config = dict(
    hop_length=160,
    width=160,
    num_labels=45,
    beta2=0.999,
    eps=1e-10,
)
Rows from block 9 of a small multi-label audio tagger, named by matrix and row number. Rows with one number belong to one neuron. Each number is 128 + 32 x the weight over its row's rms, rounded and kept within 0 to 255. All counts start at 0. Numbers have three digits each.
After each neuron's rows are labels from the 100 clips, of 14848, where the neuron reaches its highest value: "responds to" is what is common among them; "peak on" is the class under the peak. Only what is clearly more common there than usual is listed. The data: short pieces for a synthesised band: melody, chords, bass and drums.
# fc1: MLP up (model.blocks.9.mlp.fc1.weight, 640x160), inputs 0-79
# fc2: MLP down (model.blocks.9.mlp.fc2.weight, 160x640, transposed), outputs 0-79

fc1.132:112099140062154155155117140160087089101120177168160173151121144124133133133154138170159160124152156042060064140059124126091168141089188096156161181129111118155125152095117119138086134086074111152124113088144173109127160153134127136114153143
fc2.132:091161203141156141150138105107164110100161152169178160176098160200146187140123107128137021098134148114136114104116125098125173089109140119114074080090127146197148101094149130110108148105169078142119124088107129141155101112136140164113164107
responds to: bowed string-like
peak on: no chord

fc1.126:167071142152158130074148135201125174172179171086119150172144100113190168130129155185156086120113170073074107124139150095112124134122076134122156182156114124123137118138121150097102140094140148177105120100163057121152131138128093170092156116
fc2.126:139119161106156104106077138156134139095162128126139099099095172170130140107143120066140067124132152066130141117086139129137091130106094140126073116123159132138190168106155172132149120084134148147151086163138106120168159150151093163123172190
responds to: bass line; horn-like; tempo: 80 to 90 bpm; tempo: 70 to 80 bpm
peak on: no chord

fc1.380:126167044103095111162132116213166152172128145146176089149159122147201103155104083148149095080120158100033118122140111168092127173110151152183121135116172150140106102119101119126128128145134092076121130104155126187110164134132102107113147204
fc2.380:109148165141137137096197164162203094146153129149069127137106071188097150136193118104200053147153139120127120169107104162082117136099151152116115134121159110134112115123072120136148152146163154131136096133093139151118069133202135080144146085
responds to: square lead
peak on: no chord

fc1.22:170124114068112079205185100183145149150118162131101113067138175082111124151124082107141113154183106149065127149174148086134093169115091168112138160136070138107133126151143124102117172100052099107145140117131120121110092116139124063130092129
fc2.22:121220109068104161080136155079149120149080128087167134137152108095125130082149161160170122157186114137146136104160159177147153139093116156111148120136077096189149106133079169103088076101117164135187179148116064165165133142109110062112102100
responds to: pink noise
peak on: no chord

fc1.25:098183137135148145145133190115088102117144100120094166153135191102149165111106141099062077121130134117148149138110098101058156121139138099117123088122077109078114124097128046112114131132129136120193073113139141115132096098163087136167140149
fc2.25:060125114137092205163128133055084092049070134113158167132088118125150083183108113144087177125105193139104126139142123130174119128122119059124110161121132162149107146151159127149162062142068152144105106137142139105149153100125190094171043141
responds to: thin (high-pass)
peak on: no chord

fc1.372:173110076104129105105123128191137080116130162192113174090135140175131082111047155132108116152159119117095165133120053130188114111111061172114177064187136139109112088132152159113131096161107092141184101086132106121106186167176120114084172154
fc2.372:156173142168135104098155178100132150071124137124170078103145120127106134088109099210165119139136101102157157135094131099167126146133189071084082179162128060081153127137092124127165061173195084126134106119187101118107099109123110052146089153
responds to: muffled (low-pass); rumble
peak on: no chord

fc1.205:122143124150164171173117121181102107119141124173167094171098097149148084111059112110151137105114090133051123127130063084151128169063081108074120140119052139099119101141127128100137113103121126145072157119131119175120152120133143133154122222
fc2.205:090131145140159131136123173156112113106145158098173119170141073112143201136158157155113151102136085125119133149126057139176134140176121081130168094117158126150101142135127136166134122114165075168117191146151144126103095124101126144135083120
responds to: bass guitar-like
peak on: no chord

fc1.595:173139109196084145203109184194086104136100130128119100205168071118180143074146135137142138103107155069076141109116127129108118116108094154112143087138134113121133103154122121110128132110147148157094098147121131124095163138139143077122106117
fc2.595:132143157130164146150189199101169146065113155146177137228099154155107151164128093137106070131147157130092140104127165129163171057097156167089095090148117111116083157196151100100140137115190082086123147094100113118130084088086163171127140177
responds to: bass line; bowed string-like
peak on: no chord

fc1.46:178103085148106159147166117168120140109170125101095110163178061131141116138094098157140116107147156188074130108157094121108134087125107161141125089141106131123183046183107062121123097144147166213144165144109140109121133148139146132047155132
fc2.46:202121105100068071132140128124164176081096135117136140176098178140139136099126087135122106122187131129083140128115147111171086139121101143090122136128125194131162149193177121120091154138116085110139096153129124120138106123141116177126115213
responds to: bass line; bass guitar-like
peak on: no chord

fc1.513:161079199112114129148097086133114115192108083164114095134139120183126097122108137066153099096143093117129102150111173131053113146101143138057132086131122118099140106101114131129121144087097130140140149179106159143095151142151169076137102160
fc2.513:119162099192199174132175143085148145146057128175148129069154165093191125103155115215128132081123170120068125148106116098128099091163059086154137154137093134172092128123155135140120114129163103170102196078146163113118162100137093138175135100
responds to: pink noise; white noise
peak on: no chord

fc1.51:099135191102080094105159106131083148143096103132124100126131080101182118148103150079103090104117074114156120143144163082100144101138099091154105106097164121116100106104147141223104129127121139165150103195149099107125162105179126191115121170
fc2.51:050046169138083110146149126122099148118108166121184137176019140163106103164112107158144094158142113195142116144122137054141150155130135147171095123096097136159122106122132113188124127116106124133113068138163123131131121110040120101126097112
responds to: harpsichord-like; melody instrument: harpsichord-like
peak on: no chord

fc1.528:111170172124088119149168128201124147202092181166114134113172094074109100101056128116112161122133139143134157113151155165142096097103093105162116138125144113172107143152140115204146082085179104098133116117121146179096113099173127157053186175
fc2.528:104049129085101132167101135107065074125140137094102142117078141160114115131068114116159147152094148112135129127136136046126151131075147158203118137097123130148125115131159142194132094176188120177144138126191086195151083068087095118178096117
responds to: quiet level; thin (high-pass)
peak on: no chord

fc1.540:103174166119118128109160155154063086096074137117107148065149116098200119068077142055049124102084127105164132125097163105149183102084155136149121132146176124120124135090116107120126164068072097080176130138107110095112113094162075094169138139
fc2.540:085108157149085137142134115080107122140125203139095152072041116091113176120093086054148159120094147131121136142129096057127145173150086134122136129073199143162133111128075142166141174136113189164112115206127116127123177100122106198150152169
responds to: thin (high-pass)
peak on: no chord